From a checkpoint of a small spectrogram enhancement model: log mel input, arch unet.
Rows from block 2 of a small spectrogram enhancement model, named by matrix and row number. Each number is 500 + 50 x the weight over its row's rms, rounded and kept within 0 to 999. All counts start at 0. Numbers have three digits each. After the name is the row's rms in percent of the matrix's.
After each channel's rows are labels from the 100 clips, of 14976, where the channel reaches its highest value: "lies over" is the class under the peak. Only what is clearly more common there than usual is listed. The data: tunes sung on syllables by a formant synthesiser.
# conv: 3x3 conv (model.mid.0.conv.weight, 192x192x3x3, each kernel summed), inputs 96-191

conv.8 087:563460415520473507477549550549556498410523485493508472470489604579490559539603494531433491467528491479530557403554531550609427497498462455576471416494516507555621491507444488545498484441461499454471475457483553505531545488527430569471542455498545525551473498520461549380524423387494554528
lies over: /æ/

conv.65 098:483540557456525514446600551491468534528546493513517536459525468498527455511511482491507563497539521550447435575507534443428436613482410508511437544538519527437405528523544567445509443384436543533551456536550528523425541460554516502449447505469374449529490498447549437508510380451555487467
lies over: /ɑ/

conv.111 077:498449482525468514579556503472506441447489534468456630410548449531541583527436495513512515521536490507516469485429448453556467486426521432485468520501540551465493385525499469491515455452591476532447565604522429530455538539469518444435525336469482501494564494475506472447507567422515514478
lies over: /ʃ/

conv.184 105:466498442483519524560480513564539596577447536506474484464455465514534495658522523454511422540558486510509513455472506400477489536533509445459566468565523602498484517456555415536487526448573551520521495563512571480449460590546472472569484407531451587422504573563526525537478496569505530514
lies over: /t/

conv.146 100:537553471533576527519496365483460577490440459507469517527575493439487484570566505525475579478415522486478506509492485428522567472553519572575454547582480465414458524415529486547539446506478606591571586590481549488524472543414614524522527450563466504493530395600469541580511433542461356509
lies over: /t/

conv.10 113:553485506519466453533485426414564531537602481457509498494559541520501508423471621489454459487410555488489505476556408415627447452475435507472511568486527505514491563483492549576584436394472497493454533457537422457544400474455448508482446494557405564450482457436496498439440442546584425524
lies over: /u/

conv.13 106:461442571435510450500538456438510532498541531459522508545548505565529522438559556510463505392475527496511515429458434385532537618521556558467568507481521482551463477499464483481540473419455493470575484514513489432515494452526475500521436548583520507459506556588459507377456450408577421582
lies over: /u/; /i/

conv.153 084:488533511474535445536516538484536501480496510551513410464403627475405437523554394539582509495569478504495546401538425536463500526446457479538477469496497534444531553465525510468428442467473510462540510511477483466500533494570400548573522502457437543526527489508476541424502570594428520492
lies over: /æ/

conv.126 083:375537473550489429510483568471451443535471443465488516466519435449517521520506563487489569513450444513453472422517551529529456499471505549470509522473504458489477419444554594353485480464527500572545471570485501578540550508596498458481542405575469552477600453417525422550570487494565461551
lies over: /t/

conv.39 089:486476491491532521512462537434513427497475461416516607535442395486517527497559399532525537515462422553513505520536554498466571491500509448548440561513495571448485597496516463538515565463498539520460526514503539514568436668628555518522413425544508503573468558546487483505542560547556476574
lies over: /t/; /ʃ/

conv.68 076:461575424426493513509556475463505423425517471510474386503528547507506493544538538428554488428595458597519514478530571398535536522556561434414499424467483501460478516479469503446487462466548540505397460574569464417476485633557455507539566480483562479462575419587472491495496547541532534477
lies over: silence

conv.113 096:601485422570499511583480554508438519390479427523430442482524468483538550557530481543463545539605563557574515532442514516539636425408441412443529463464519436574547518533496400538534570485554542489397525498473494525522463585473444530505485532492588449525504519527540557486563499454456482457
lies over: /t/

conv.131 103:595543568537448440483588464577523478563484459490496582419434562358539590594442475482490457545464526454480411557546486473485444525549570516523423573530459569431495452569516530491505496528527566570458569485461573525503474463467542562572471485632538512478524476504447419517456416508531431564
lies over: /ʃ/

conv.168 105:372480462510506478481551563487457533445501488457482460506453473566494446481479593470460508455537520553472548467519476568479450578458485648557518497476445452413498504495574513517473522495470458461547513456483503466552591467461509420513420468592497531556597459387500506477556583496480471492
lies over: /ʃ/

conv.33 116:533495505500450523518413539531508422546555504556538392531517471472512435591612469620485563381513493535499495508544502485524562518511526532535498492430574478476440468467538494483432468495531460519550418521487456454395544535478472418421460498526339455432595515543554509518554570467521522430
lies over: /u/

conv.57 095:547508469488572473490489517485477588561481606586396478509637480446538492463510512440463498491488452539480488488525531505477397527513569523509524567506516526450570486599508414455561518464482509525434364601532472470509455522499478607453521473471491662460548455551523494538533576587476518426
lies over: /ʃ/

conv.180 102:575546445572535514380475551540626549448433460614464417360461509580565520494549488542494568457487476416437623457446555432566601461512507397545446595481496446514478485500514479508516468452474495411476476489491489546515539552500431516450431471585449485494525551482535510491552478502508526554
lies over: /t/; /ʃ/

conv.117 079:486462406489525541515541575521555484433508556551414472459522502492515451403536532585494528477482495544517521542472424482500469453460452611563463588446436464506453441456516485431561469535508441610594492460501469493524434526424593470585549576604560487462525475474481432500496377516544528473
lies over: /ʃ/

conv.12 087:518480420447407414460540526482517544491456492586502522563518526525538476563536444463475497421495559430559483485492570514496458478506530409537486548489479538550479477606522576563522472542561514502567501520574488514531577468522463451517445569544474515371588515534551509470440583425478552492
lies over: silence

conv.130 089:621544478567545511474550471463516455443558416574503449492519499556452532500495470579493438443526497488520525496548429419522589571524574510469534557427574495551584544447574503424544409451531486470379484521485447510624462503532554452471519526514419565544485519465462557562475427512451526490
lies over: /ɑ/

conv.181 101:418481448418546523396517482486545552572402434477511448460503471508416392551601443490549477486479500437472491477538500470577519497555498450510549532593471508532538493553491472480473526525498558523460446532501554445523536530434538451546527477432520421498483449476458457514487487541469376515
lies over: silence

conv.92 097:551476427565471564533517556480506534495525493454461466462460537466530519577455540539499566540539561485501501441567480486561523484513523562502468417494500554624603489534472452506502459459507508407419547520535455548553528441436530579586455536545531501489575520487483463413546399429422513476
lies over: /t/